Weights of a small CTC audio transcriber.
Model: 10.3M parameters, log mel input, norm layernorm, layers 6, width 512.
Rows from block 3, named by matrix and row number. Rows with one number belong to one neuron. Each number is 128 + 32 x the weight over its row's rms, rounded and kept within 0 to 255. All counts start at 0. Numbers have three digits each. After the name is the row's rms in percent of the matrix's.
# fc1: MLP up (model.blocks.3.mlp.fc1.weight, 1536x512), inputs 0-56
# fc2: MLP down (model.blocks.3.mlp.fc2.weight, 512x1536, transposed), outputs 0-56
fc1.754 091:168136140142100143082109129101222145104088178099106164133125086108111138180152085057139067127163113140104150075098145155062133200135145042148169112146143100123152077168120
fc1.755 092:160158082144127134151110142110112152189052152139125115153091105111172098115078164084134096134165177113139116122170170117161168138159121105142101152164126111117132143086168
fc1.756 100:125073159121132082122074150091157099128135137092142109104148119165182101136161093160143148136149144105128112129151120155103087111169161096126119210166082106132152147130154
fc1.757 095:131139150109105110113174139122109123119170165172188142086071071120146140087178100139165099120138068109129104111153099141130113103147083117142154162100147081125109149121191
fc1.758 111:123166114129108178182095136070111159101113098104080093113126147110141140056145136164176137053106157171155071117108117103133165191175124139103090138116138104197111163091153
fc1.759 100:165149164158121135158138145085141083127095108107122060138087126115120127152120146149126134178108149145209134068103151183156047114076103127092129104118198137151125128158148
fc1.760 077:165128191130125127149101145163123121056164136110157111099142153141098142146129117096141160101114098138150127163172114133122125135125100127117140145156105156091093104114099
fc1.761 098:155125135109155165144092178113088164155155161110114139081094075138163141169145135131174091163142128125145091116129109137166110103099120093177133058131200122131122140134069
fc1.762 092:171094092166084155148117146105123131171172115143168190131147136079131119129065093175103101142142144138085054118143142124148169113155157101187200135153180167086086108118119
fc1.763 089:136162161128137112123109152104200099067169121108127167105127120140155133068114131122130109110117192121132188087152156110094153139159093129098146040166152110131154118164150
fc1.764 118:138077090216136100118129120083143156141088130139074149132162081182091099140172135086147141088096080124110118149136144098131132086139063117102153175136154121144132111105134
fc1.765 116:144134048109123043103109156120113088059128085165130116153110141149181103132162095120149120136068096089140109120150140169122146094107117153175140115148159123140136130150140
fc1.766 087:065091121130156131083168131110183135071098136108095180094074146056175208128134151185110136168109194117082121098114147114094177161114108136144126132103146148105139134136142
fc1.767 106:080123126153107108092102133141133142170010174076150141105152131106120092127121090125200116102170142157137135170149146134155152104167128141115093129152134104170094161167098
fc1.768 094:173156093151099197129141152154132102146122119115142124114077112133100126095117169108129105177036137170150094073105145128123108142092107177066131118105113111092220157150149
fc1.769 086:141101132141171066159098111103143016122136051118184206202146085169136150097070110125090141128094131107141101146165193090135132121126133168084103154095070101109120109125100
fc1.770 101:128123121115102176060165099119183077061124102135218135095151109138125093140130107106141130134123138105104163099128083139033093111139121190139124117138149166075135163087156
fc1.771 115:172095080182114189110144151136146111156079134104095124142169165160153219097181093079172095137128115079133093180178136114172089124122095114146134114093138153117137188154159
fc1.772 111:120135118102151151139122121101161183117136165152092114153112184137106112200119148173129181137131139141142162107185183124054153165105114126107167141186118173105087107098105
fc1.773 084:124115110050090131116143142106162128150102093149147133170118122119137124127119190093150121163101137130095145118162130133162191087111161117096150142180120110125113076180069
fc1.774 117:100094107084077140145126169152133153177107154209092094088171169097104137163148119155135157113141086156122115084176153151122149125161116173190119175129187084151149092143120
fc1.775 101:095129138104130129102100139130086192152189135089114180129149122123120147075130143139132149090106185137117085068106126171092128138143120093170157147097109129155138118133117
fc1.776 094:149138149116107156125133145094127078113191121164196088103175191097086164158063124093108117177143152110089132101137153131120120097057152165107046160109096110128151157104167
fc1.777 094:146168140148129128161191171143170150145081166131167092152153131153121097101125139111104109151172158113156135154145136121119085110134168097133127104131105131140187152101135
fc1.778 097:109131154137112131119140167181110110083133110139152169141127172089115109103110155125094113080096104147128117061117187113141136113148166128099064174123167103136131117126072
fc1.779 119:171141126152162084164161156123098131114124111137181133137125136127151113095137128151088113146114146114225145148149128120110097116113117056144109104102170114154146166129108
fc1.780 102:140099134089120115061146152199143132178141114061145152161141147092096132096071086112190126102116116161144156139148152150137098148186136126126116142126156112093105157170117
fc1.781 075:114170093158125176177172129101116094128112183111172127108131132159129101083179108091120139128068138205135158168116119096054132186179090104129144125149141095190076122181125
fc1.782 105:121151122076122108134127103152107142101084103065172111138097149089143114115121185165122121173109117096112091132054141156163115123102105118119154129098067124143155180153132
fc1.783 108:078183134146199097157184132172136145059112128129077181044106208142132163147147160118162129114113130142139123144134161198042122128096138111126093118137131085116113144165108
fc1.784 092:157148104119173186156124151105132098145128181117113150101117132198131109110141090157181105127136160133150152169131112116049126091181092155117146149090152114093136111125117
fc1.785 118:140130127176149172168150143157096090137159048082137097144081130065094098182174070103111083114123119141122100114121150132146139117117105128173105159054156129179103173111102
fc1.786 089:090104083087116105097115131135100102159130077111061151158162102175134087166146107119152106154126110026121108109139167148088099141143138123157091183163131194140114129176077
fc1.787 100:104157145131150189124112120169175137129102049142128136091149156155130117128138172164104166126176146103131160188081097140126147124122127107121196121116192094119097118117152
fc1.788 100:171062104060125128093139150132192071155120139170105088112200120160119156086170136173121110142094101153119173146175138152095124128126087162149084165115114103117116141167074
fc1.789 101:140122083146165121081081129101173092096143156109127112109100161124153177124114171153127090095136107127182136136147102120118136168103183159154118170082192141128117161187136
fc1.790 114:140154108058104165094126143173173062157049125169146186123168108159086117158160144153138127082146174116128117100148143069136086091115120140165182125144099161120153110104145
fc1.791 123:093110204161066109126169163137095185106119125134141088139113139146127160161108121125140127100101099111140142158156110190098143112117119120125092114078065151146116127085133
fc1.792 090:174133208127115115115046127111138100156161094164143141109143095136098083097107123069165122131129101130147107120131110131186087116144085153085104073139206156141111106125110
fc1.793 103:122096155125096146194108130137038110105146075182124150128129123074125096112135138141192146179168182090115139133094170166085101049154114175119112089130111133133117169149097
fc1.794 096:113119152130118133106147149128169123123180084083146149111133115131099135111095123084081178154109152145140101152141162121131100116101142170099093105076120146123177107219079
fc1.795 102:117087129129093135135138178154130082176139141148157100121187101120108088196149102115136146151122081145165079129147123140064085119170157109132081156130155095147129122166073
fc1.796 095:090095102124102059191147161133102120132121132192087148132177105080104090128092090159125142170129153120178135152129121136099096119105133162073100157169138121149154087124113
fc1.797 112:135163147113128180157157110097069134185023169124130088141158144114156127099169143120099187118174100010112140143140131102149176128163070109137131107169111154081150165186123
fc1.798 096:107185163118122162108160093136141092108123143128090136108133165152087130175219075165151086116110134140140085151116057125147114119098171179179155129153113169111130154067094
fc1.799 081:170140171097137165092163132143083127166085135157138097100154161130169196141145126125140164134144144124127161141113091162159157163095115165186036121147151099127143106182093
fc1.800 092:118116063103108143138118159148098172120086148091120129109133121182195109132123152129127131167100112164138151158167128216129145127137159130105078133085122127123137082089116
fc1.801 116:114090093109190145136130112122045104080166130098114115164118126138140147160166138116139156105073167119103100161103053134085147192134087106161120144127138112130173110129148
fc1.802 094:087107119064112117180120154181135069126112139108163105108132200111118118088140089106108151174114075156138132131123157082096101167132133178089076145109126107115105111096215
fc1.803 113:129157132132129129152135071166171152108070193090098173158135125120135165166080092134183094148048109179115115174148083184153114110080080210137155093113117050156162161100117
fc1.804 085:149111129098100156179106109079112179160137064095169120137071147146122132124080179073155155131114115156152140146143094110128117094156157167097126141059162115134163122099100
fc1.805 087:099230150170152123130163148069108147107121094154121116124109093130102150102120135119176101105136065145085070118120171100125131153132106167131150153086149178088105166102123
fc1.806 100:115133094192136100166103139174112061119135095133127065107129078095142123128190123175158102164172101108109181139126107080118106113070120096084138084099135142119185158166103
fc1.807 116:179118139126149164155127133127116125110172116137138116078098106082178069113146132066154198170147141128114140117119163053129086122096134185120104141141153181150199122088093
fc1.808 094:124167133108094128126152075078121131128153101062178151136146085116133079123140067182106111079108140050143103111143123175191122157131097156122149108168088134126163127105137
fc1.809 092:209069075175098125193166151215141161137110118172058083161138129134166072074119126112157191102092127138116149090123166185124087090126094105129118130158160119138134177194091
fc1.810 078:122119114068164100075147105127178118184123113127144168137143098150192115133130114174099155181092174129143121109159159101045077134104154166041128143110109138148123143195195
fc1.811 117:155177145095129083068126105178153135100137131185138113112175147190098099158121099159080120139139202100095139139142105159129051161163110133111071183145137081093110133139155
fc1.812 111:154066139084121102191124108142084074192151074106172165197124107100100030187131115129121136115173088186120051143147070159094122116144169156170138090160140090140131071137128
fc1.813 093:094141074108127088149160136109137165086151088124058151133084181188180127161121117152201090194068107146158173081147148130183086060138159172143137098153142187120174106135136
fc1.814 106:144112122136057130169062168139076127119127180137068179173089096124107130100128173070082141091086117161109126158122156087159078171114113073151161137173132102091147120140131
fc1.815 098:167122114133075146111119096078156081145160159155074154179092111105182143150153159162109187162184120123114125171121074125135071158139102128157157163153088125108159117133049
fc1.816 098:147160132127134120153155143085132191108136125096189115111121189170160083134191131111076136059054115082100148137197134084114094136120143160118118177143166117146117126139080
fc1.817 098:090109134154147098105096156081140158136105166134082097128076099130147150101169168103137109158027098126125165145135159054121118124127093137080175123122106113103155169142106
fc1.818 102:091168057162158131135123128130153093170082158095094184134149147115136148156147164098174125118226147071107114167123081121190149139128136074090054118089143147116112065118097
fc1.819 079:092138119151082072109131113131137156107133122160138167194144138146128125112175209078167155054140101113180071140114174059128165130142157129108141130154112116085204155173164
fc1.820 114:135190124123148125119202158137124086123148102086105086130092090144135080075131128104111128146177134127119127118106124100126192141089107115146122066078193143153193131132112
fc1.821 105:131129116101064111133113154121106121090163096143107133062181117131105156144121136058155053132126123123151179117121133191116117145113088112091128120135143139151110084165096
fc1.822 104:135212140064163080080104064103086088144118118059140143127093062132119126104120149086174149129137109153107136093129137122159120145153165110140173114115120098176157165111136
fc1.823 116:086090135184163183144145079145100246085159095131147061112154154150106184137136111156170165191153111085141129147137110161126083064106103144188129125095149144116145117149063
fc1.824 106:156111098171108186090091150085141074142163179087163127128140143115161140070131117131163213111125097163126162063127130162128100157125116163132151118104130170147115135130129
fc1.825 105:128119092137089052123111128159192118138148129124186118138128157094097184180179161158105049130130102152095106079188100145105143148118113177102096097121129136131152154101139
fc1.826 097:128174222155128130129069149100081109110126120099146135140132136136140144190109130149180178089085112189120087148154126120156114153111137130140082129064112101107096134134065
fc1.827 097:120076127139153076109149132125109124100183121109158116171123163162123157172106136143128125133104140167139161131167101099089146147133104132152142111128193095160130094145144
fc1.828 089:130141181167080141161124071128123140128144139097130117112105161163095132111070160152080158120133141189087150130123158144174089174158125107146042118088105158114158112129176
fc1.829 093:167115102172110171130136106166168170143171092127158081100119115119158145157109183114132150141137162124121100149129159081141154117114101111176126074121145100100152102157119
fc1.830 112:102115176103115118136129107083131157158121088144120160117156153171132154144106153095105147146076147118156114150098108167165128101113126153096110178111085097082124186121159
fc1.831 102:194091153113138156060178162142131096140143113109074140106117129108100106121122138154142132138153150135121129118135119110120121150127132136108081106099183108098132120115138
fc1.832 098:134162144139104175114150142123156144133136151141163096119074100127077106205177182120153153109125160093181093129155121134119138046166152189135200158173140107134142089149138
fc1.833 087:143255094112117118158064112141088093177163041134191136076133062093140136115102107120152074124117202106153126115122213105150108127129144102142157135124148085143151097180161
fc1.834 089:118156128168103080115106103163116129132131093077140176165119111103109058137163137120081064136087133137153116166131101102143110096150092214151109089107167161105106083140107
fc1.835 088:136110124218107174083144190093065106085198146097051083162143156109073134149116125182119055130065152167157139082190163106145163090117137159158128130098148150119114109110120
fc1.836 084:092140171129212140169133154105133120146143151178135208133129166177173144155075193169108130074179176092065122099125141151162172110101122125129050172154132128109154136103136
fc1.837 099:138139142067093093135110168180119152133155128134118149120127113103134086086118123164101133130145142137148127105142086095142170144097062160057149131147134141098133091127101
fc1.838 095:093196095215112123109122114114155132140119063177143071125131124105147133143105150108086043072106069133127155187137149049078099147130150089165129117129127129139153124073168
fc1.839 100:114081116092061125086121182140120092114145123127150134189143098148128122171139136120079070076193074195159107111079102117111139112151134137089102120094096123116156149112159
fc1.840 089:084131109142128086187144145171080076139160115157150192120143053117185119180111156125109125148127173120139102125147118110118163139084153094177155069163145140126118107164158
fc1.841 107:081160096184121168137125111143139135083142157096149134150135122145176155141135101137068140161103169137125110134110124102097110108186174118172118130123123156140163140133152
fc1.842 096:131131159104117104097135078072155094125136107190170165189156151179151141122134143164145191138093082093161170161132117151090044139164210112082157117098170083108139164136135
fc1.843 084:161123091105128122112056137136170136123141081103149139116125104160125161060119122133183115081069179177149155106159160121121162140147097109108136091098140126090115095133105
fc1.844 081:075155119146108128173094085098070135101113124170148146102202183121104124197119121157135143094078169086158102133097090127175170130108051146118116119191201106138206094139123
fc1.845 088:103047185062142175151129151179145142172171057104122150199177144114076107167147085077117140128134143091122110173147129162096102126184115104104153148056104133118147147106129
fc1.846 097:089155060111147066094115193114100120114105095106132142194134124130097125169105141092145155156120139133066144179118122114159156141092118111171125101115160115087106115164148
fc1.847 090:152152126101161116099091145095168127061043120129099102101147114105151131162135124156125117113057145131132089124132177151179107116144121164088152153162147169147109136104087
fc1.848 099:135091142111156143095112160092125125108104089096111146077148079149113146124167134152120130107166106181103128122165128125084128149126155112158160150101140104073130149156096
fc1.849 088:116149102096143115133112130158107148127123158039122146102098089141097108112161138061115170094106151136072169149121093156165151137135128128112151145128099158124101150175073
fc1.850 096:108141125096116111096126074114120080055144085106154122146095130133181190140111107062081113176081174202191128099164126098109116113170148179100190121067151122111202157126138
fc1.851 109:184093119148097084089175156107147111064167126100117166149089135117145151154107160103155116140132147047150123107127088156110145155134192128183128117113139147102134136056111
fc1.852 107:116099114102145153120169069121086106099087055163137070151084135134136084128117117109105137141165132095181058116135113145105126138112106097126159083108148109088152058144116
fc1.853 092:159132153099196102126091149107122084114082124132103091161134119087171104101143152081100181110114083070126167135161116092137114156100146107158183127090194166117111136113158
fc1.854 124:121124099115138144165168109140134143135153170111107139082095168151086166110091088141149176109092145067098137100194135124110135176171101107180116103127134154084140076193069
fc1.855 102:141108113123086098116204130197085098078151057172187143116099149097137131069128133134113150121061144112167176160111130144198111206141130116017146136154115144124105107126163
fc1.856 096:141198192159134171103122194085133118149079141172061186112177129116177138131204119164117144178140132106149122094112152160146161122119135089184153125206138101130116101110128
fc1.857 088:122145126166124149109168102104089119115116057099114080098149120157098090189099037188073089169094129146114141121154133103096128164123114109126146132131149076163071080100094
fc1.858 118:120133164123108129085075166104119126119101167142111123111137125162116100151166053118115128107208172114142155097096108103093118085123128159125107179185109154128150165081124
fc1.859 106:127145135070114086196099097106116164112133113135121142124134100097109195092143134143087128034079152143096120075144107100138128134147060173123125116102158074121130121040130
fc1.860 101:123146124072137132163146138101148081095151122152129155110103103129040104128169119137114165126047127078152090136098117069137167095153111167137134118128107136103174106131095
fc1.861 111:116110115180138194151131154109101170069089127180106146172127127131143139091084142124129187113141134109122101128143143093137114124133109130164139122122093159145111121091099
fc2.754 094:143160153148153135186129131115126107106121098114133104190097151195105168136158166182148117157176125119132154146121190051174112094101096114115129154147140170116095082174099
fc2.755 102:161143109130132163036146140126126205115110133115137131184140160078170130170131137140119123149142141118094142119154164158104117173099125108152132071098165073191104151082093
fc2.756 105:161128169164121108100138119107122149112125119123083168145113118117089166148194147127147095105116181126110068139116146101092071128083162133103153159177126150021071110166157
fc2.757 099:106123168197107150166044156105129097149107102157144146172135177128090140139152094131128182114166108127126145164203142142171128133144166132106102124139141123104145098113148
fc2.758 104:123155096142139113148156096151107164097141101126154201117091201127135132112129082139165085089127133103084125178143131150138153157134119155120101155138074124129127150188105
fc2.759 099:125135163094177154135167053130095121145105161111126115133103134232109130176159136109130095187105150148142083151161093078155081120108106112123169154108117140129142105152093
fc2.760 084:110189077138101103170150093138137126082121050087115146161144100109127123123108193185119129132144113112140133118110124101123129122075121091135122103115186109090069174158110
fc2.761 095:125122128136165079097150131146123173108156149131095097121150210135140127108125177125158154134126114113110150163089166161108172187175119118165080084162154150127089064171170
fc2.762 096:161087216143180120163108132128103113116134073119132131107108101159122122093095132115103105144142159109129113144162137152109100149138088191118142036147136113069087157156183
fc2.763 087:118151088156163103146094131147189074141112136125127139187066179120166120205168114091131092083122088146099102084136121161104118162053055101143073143175183118087198093161137
fc2.764 105:119156188137148144104138103132122088125149113184079095171158089031045128121134106123124158102123098130130083096137129130116150062156109121045147136092156114144098125094108
fc2.765 107:146129123180075121101150113156133069133130116134132103113103182149099129122113109128187146151153130172115185166137139120080186085168090091136163146164160122176116126108141
fc2.766 092:170130138078164125162138133160081076100102134180132127181085084109100172181120092164146106195120146087104107202118128187139158125088184122132171168172131157159146128131144
fc2.767 109:162145058157089138123162149080128101098100111082072168121110108121093111132171097137133087104116110113078156159108176116140215138104091145115133127103114116082101140122127
fc2.768 096:095073094143156094158111191140128081150180119127112118121112156181177051114080101133116117205152179145051087120186094112143110138144134129144146136110190096107121144133126
fc2.769 090:130131077118185124225149117196103129119144103161165149101134039109147075118103130150136173111180114109092126127125093111148079128169159157135179142121105085104145173091155
fc2.770 101:126121086142117100127095184070112126155131132083166116145143108139092118151142158161122084132122149190148151160095138180096073125163088124166191119048112120110165149149158
fc2.771 105:107092110113106126094121123121162144152113107128054139141113140155103144072104186134140100134110070123142139173149106178089120064140159088148192068125142103151104117125144
fc2.772 109:032131097118080150161197150142127139177146133115138114124125070127099099146118087137102052139217111122090143087104132098092169095158147123172120120191061112128136118128110
fc2.773 088:161121142122115205111120146114157118090084143101129120170105126158156138069181120045110143182107131155140092190147163155152175123197195128137142119082192065115091115151150
fc2.774 105:099141168136132149066146107152100109175092115157117186201096184077185083115117138173087140117146141161122168152064078148176110143122119123114114115152136055124148104163106
fc2.775 094:188121169150162126143117127101090145179184114125138109111166088124123168084116145070136096074115092104155172145126156126099200151167133163111147126131108193116149153140133
fc2.776 096:151090103089079136180138131149149172106141080102100146135067084102078170158122157174134150127087129103130114147095125101065130157088123125180161133093088120165165135139132
fc2.777 095:098148100133109096102141149078146091141131087135151080122078118078150135160098200104117097128149178167105111115139087079133100055192168167118131120088105131082117137168134
fc2.778 091:193142125159105110156131131135068079141123109145167078168186146106121130102175140140150158138118066114141113123117073154105118177105100109139121107128188167153098059129108
fc2.779 121:092147076106161159163176150083090145152145140112139121157151132132027130127110140103142096109130150084147134181146120110141161115197120133138172132066108180128138109131147
fc2.780 098:110116072134083179087043122166043113113121132108082068161099190119131166148154114098148132129152129096112095164099066141077161078157145139151159148157120120179115096110131
fc2.781 083:146112117102171195155126139117149156127192138139099086097087015072190130141093157183080072081109181112111130146132120133130134063102148147100065141114177117126124145116127
fc2.782 099:132157130149091149072136121141102082102170169139145081094099129112115124114164088133152170123112136170172110087138119116173122121161142143142162169071122125119117141154149
fc2.783 107:113125118169124100108124114150102138192117165163145116152123125104116116153164156128170120186104095136076082103119109075130157040100176141138119101139133162048095063061067
fc2.784 089:175148143112149108142125127131075097105081147180174177117111141109143120059090173124109121133188101134156119127161116127207110181120166063133127067168096190087057166096180
fc2.785 103:114145108177171110137153129120131191138139127117125139146139103187157118157184130193107155077125102126148170147117124112138144088150129144092129148127100152135101129144163
fc2.786 091:134118112133137148127103088118110084091147148167143100123121156139188148126136111143094134120152153134098124158174157109098160100117147172123174155105112120110165124128125
fc2.787 101:127121105098145150129107067091157141087110143137142084100160079127160160138090089131108139111133108116090128115104116118126147116091147129111124153071178101181144169112084
fc2.788 096:161156156117099084116134117149113080118171169067106206159183160147202119140169127118120110117152120043123084106110139144164066124091160137215080159103158185165134166133136
fc2.789 098:105178109167157180115148112131084173105164139126128108121163104075120135093111131130099121172113143096117086176119197228119189111138150159092125115111141133133150181191123
fc2.790 102:117179134142114129095157148166100154197120102142139080148120069104112122144137120167157127154119125173117150094135081157131124068092110091117071086069149108128129113182118
fc2.791 120:188179085091086064177132075095125095144169180159096174097140074133128152120098139094166103184082157113087165097200173109098123136123117114162090131191169109113147159169061
fc2.792 092:134093098139117202118155098142083111085123122122131149131105182128159152131106122127046153102114162061121122188111131093125111132149175135112131181109128159143173091075100
fc2.793 110:060221200171153151100120074090112176159044142177109156096150092128129125124143170109060110091124133154099179103072130081134228184125184144160124133098128113108055132141151
fc2.794 109:114131146132100078116162126119144153094150135151122104165130153178160097080145058105128159133118082118122121097179147143107151134116116134130079085113198138103127153161103
fc2.795 095:174193141117133122138182129143153102178151114106139148141097105088123149135152125099198099179101138102103149085098068187130151122133149150071170102141140040122123175166144
fc2.796 098:114129131124108179149134099137137111092137133139101146153070134107133124158124100078113131120179131111157093078098163100098074109055119073145154151108088166133125188103204
fc2.797 110:140068141108083153121174131129127081188207104100212116152127072130116121123094163164128159112107120120155134142116090070111130134139157109085136135177108058102106179157118
fc2.798 098:107106129102093044149096172071118172062153150162121142139035098169116159118108120106165107095135130176096127127161119149156088116187074098106083159136121151120102120139200
fc2.799 081:139098175104137135099127107168163126100094224117152121147181134080137175095132101153093162110175154078158130164149153107175143140151138145172143140158158168164111150117172
fc2.800 090:128096145146149148100119155168150169139125173160141172192163119074102088072152071151123121129021156126158129120122112171085147165119154081159193125123147098127123096115165
fc2.801 114:167140177124110101140180146152139138134143160087131124100111133142139134112151139126126154116087148160145158130139107147117170138128151090185145093179145111139063123125163
fc2.802 091:150107132206120158105130148111127115117116167088101103140166079111178098121195124106080110097128090069124139088108133156143109144128077108141142118136179202134135167170106
fc2.803 108:112160162110149133132083158138145163105130104161144136124130105127168125076142096141152113164083094141103137153090134154147122149116119104166103182176160086155120160121111
fc2.804 089:124098219213114065113137095106174118155096138155144093143140190140175181206140118104100127103063147145125168139099127106161138114112145115123145110144103127105129156150134
fc2.805 087:091130147174163172115155113160071125160119145088069040130079146135113162168103142129093165162121102071134187134117139176113119129163179104104184107204124097137140080094150
fc2.806 096:077123115051185081132195150114124090167175173173146085085146128204107142150169193124111116156120017112130089113176163136125180116138098153140147093116084116092173146180131
fc2.807 108:168093135129114134091138112217144154102082125174131121117082156192119126087126082108145148173136099058104097122116094216107162079129088139122104137114179059182101098199138
fc2.808 089:186111140094134112104129125122081125092070144103132050117093105149179133093140113091124154118097169093116155111163143129129083123178107110149120109144136182092108162139112
fc2.809 087:124140103138089098079086102149067130094109096123120153114139127092169156121138133165118121090147153144116132149127151108063162103113119132107179088092128157149121113089062
fc2.810 081:148103144145092111071183154111149136111117073157145173132098175155137159088094118092192179158092133069149101106136168170125175140174083117107121087024132093100189114173166
fc2.811 127:099133133074122136148123047127142153144145108147162128123167141131028109144166154125132081092135080149111131146082145074174119137111099146139108094117143098116177141104144
fc2.812 108:090149155115142120145177081112157096046086118105142117148130143127152160100117089095150183123056113146153131092147130084083106153163145102073172179047136150174098169136077
fc2.813 099:123141088164105143124109150115093137153160139114129159182132090115091119177147134177189131113095106155093134140186160090132163093111142126179108124154194126121095139090119
fc2.814 103:155103094062097144082119085141171152111131087139057120148110192087154117111127129157081126137152140113061073125115114138109090154132123095156143144127206131188117196056092
fc2.815 094:100124104086130120166153140064056117122118144109148124162085119104142098128140085090123082127111130117099128107202109135151120139138129126122155178158086194165123130116125
fc2.816 099:095125115082096178159089154098165124179122096189091103151117100161136158181152144151075129050148090097106139189149115123134174141176080146124102137156124178118116158164165
fc2.817 107:149115104092107118120146194126113087104147129112125129093047181127166139099184141144147141076165088081164108136089145099126119094155138118151127107113073115183069154150175
fc2.818 099:118144144124089050130097140211195143148093100152102154101151150085169090119081146121141126126126146155118135105132124097147194151116150193117112133122106132158159126151126
fc2.819 080:156131112112144095200103106126142113097123113111121161130140101150142137140134142161124121146123156185136161123142130126108180179116114088137105098134182152098151118171130
fc2.820 117:114157132167167131151159113096086122184134133198127135157189102115156138130128167128147141155158147126130137079175118078102152127112105161142105143166109098133145125092158
fc2.821 095:168102099091160122121133137133136124094101135129146105140105079125095123125196076115091187143057195167113092173100166106140107121099143049128138187140106092104153127159132
fc2.822 105:168135127128098129124146162090097163093148149124087136114113123109154117123056077158137169115115122134139147118078122138179127107145099128092146170165158170098126142080134
fc2.823 100:117194120111185104122150098107150091164132153099179102182172181099110126116092113128207141104152114085132099106116127100132132087164126157109133115109104139166129132155181
fc2.824 094:202129112175123171106106163126105161123106100132164129091085103102123090082110156118076088169126168116126122173125126131115132119165124087188131095143048114177152144126161
fc2.825 099:146157101124108099093145136096070115111122093130062102089084125118091140151132130128145073159131121112117135168138126134125116099082147134140138163091126154152113101156142
fc2.826 106:102121066201168170173149122093083144120121159174074106127140110155119103178143089145155141115088162167094158140156130092186138132167144120167161149098124082159143179114150
fc2.827 097:103115107097094169105132125130095108144109142144066123098153132152130152152168138130106075082050182140111125146149090156102136124156196130143058087099108105096162125077120
fc2.828 094:161124069110084123128131123157061078129173134101159113118158121167113117122076121148133079145168171089213146119149150139151113160146164137162140122112097125093120112154102
fc2.829 100:133148125175131147114123088183125141144170134072175119112180138084114172149155110129151124115157048115089102132108119176081083125175096096092113127174130105190105110062124
fc2.830 125:132127152085105138149181030133078158137114156088174102148143127109149128139093103128103137135138132152118115111169121151159146155148110110097157145097108113142120170145092
fc2.831 098:170110203109135072152144133084110110162144056165153135142141120067046077111133151134123088151096174165095114081105149174114123170058178135130137173099207133133094119127125
fc2.832 093:156111120098141127142124088116146114178134124126054163084136084153083138090085111124141145117132109130081144158148091134162147108104135092161202116186177166097140099078093
fc2.833 084:167150146109126096129173139150136102116119158149153133086152147161144137159199157140127151118118129168090166124132071159150143109117143151135083174109121122116165133078147
fc2.834 094:124095150129157112151138153154128145116135144115160142147084119103091085157137135149132134120182056160110126170190101175169137110106119114066132168150122174065084105077116
fc2.835 091:138139118114110100154105133129113076176116112175178124134091181176084162145166121151111134174112178126120136158143101159108155078172131132115148100153138072081123123156154
fc2.836 088:146149102112090142153136092113086125095189134052136111171080123165211116146136115092198094071126151102127176057123096097164142111084182115127030129195113150106083127154130
fc2.837 107:076101052226076144103128147097134122142114184142122150162130124098112141091096097144099110128121147158112149154068093113148133140132123095127133126162137125139091147133129
fc2.838 104:062117108087161159124096068133149180161094185134106088121073163110096140139135084178121104086176088117116165149124116173101086096138119108157093113156222143106149137103140
fc2.839 093:112091163106140132133123099100116088125140095069101090087135107153117161160148094128162125150131135119125071165167134032133118130110152131131197119137116222145163134101078
fc2.840 085:135114121124164096161104079113075128124105098132136122118103136176134136162120097148113088119129126141131106078160129098144064087101152130093132142165127145114108118075114
fc2.841 115:156191099117130121119139107130136086132119177060166068137103156121092134167141044172133174130102054115111098184122174184137150126136078110107057137081106177164101132118143
fc2.842 093:164098194084171111108127124083210099066096111192104151149132141088155107158138143081168085084131142132100114144107122142234113137085115064116158124110184152140145145057155
fc2.843 088:142108108165160132144102103158123110165135159137121092111086162065175134099144152162162192149112080097100103174065145181125132127164112122153155135065117114130102080074094
fc2.844 084:097152119104099095111135170177087110107076096134167120123144144120124080148146092106110174132080174098112074111111171146086101106157118160163122077144152119063120100093160
fc2.845 088:071113106140192143155152145147111068150096133170078148116156066134119122145139122138127131129133148156176115130194090119174085123126143116092192110128115171131119140156143
fc2.846 091:121101106202131100110166130137128169083062114097111101081120106181166140097084140149051077118136149111139183099112121150146097164140100160108122163086102115128047148160104
fc2.847 090:194112123106136124073124148142166120085151111156123074104132086122077185074134122099070083135060109140119139114109157134128114166183140138088102108153102047122141142152185
fc2.848 103:025106183147142098097160131140110151145164187134104129134096181130090128142161082135142128129139105104090139124136123129117121100149139199125067095113146098077173147127151
fc2.849 102:101109159179164161129119115097133216107114124129093104145172119103167096185116134101134084116133175050225107106143170070123114128146096141085068140199132068152147123093144
fc2.850 099:148119104113177162164072158144170140111091084138118122111136081182070166131160146167143119168119171105109127153152111178088149106103159140227137098065163159128078112153104
fc2.851 101:122170120100062140138102133101129072136134105086159073103156139144129128091161197194118107135178124096110076118165120099149147131161162136091138148103091121140182123169184
fc2.852 100:116163104115079145110125167156115143111097135101116134143156191112137139102101115159111175130172126140079134133112091111143147092154159135079125100110122128118160122121130
fc2.853 092:148101191138164132147147087087156108155073144118133127106092139172099161203092155168104151121082112136178134154140136117109133142198130136153113119115072103130128104114100
fc2.854 117:153149089125116168137096109112130150138151135166196150144138067177105125073128094082105128197130113130099153183103164068135166105116120136157109146130141180155144134187131
fc2.855 092:125114155144150127118175100108108119150131064127155108070105167120100120098159089166107133091134107083083157121112071079158084138124134107082144141071149119125148125128130
fc2.856 096:151147135112159119106099101108107122066116114147132126139135178123121096145114164170099120148103115137109141156099116065175110092149166158084080129103121135118108131120178
fc2.857 088:162141062081144097082125139154145059093156180118123139053127184154098109108146088126119095182082134105142095166129100105139169121132080141112096155134130178078114123107113
fc2.858 117:107194136190132151091136115130112112110113154074122119152129134111118127085158135116136088138131172195179179149134139161191132095123134151111050163089086124114144123169130
fc2.859 103:103139160126153108134106141151164108123162094080142120089141122136164116148098161089196097134087094123112101121154121137118095165180138087182136161149109093088140175138162
fc2.860 103:152101075122049168147128189117132138156137087143109161151124127141115100127085131145181084125060110107105130156085129108085127133155128122141186138046069210121140149150161
fc2.861 107:119094115095160085130121134157132107136095149055077167150134154137071098131063147130096125150127157076134136097137127162150111133195105152108127148131122029126146146159112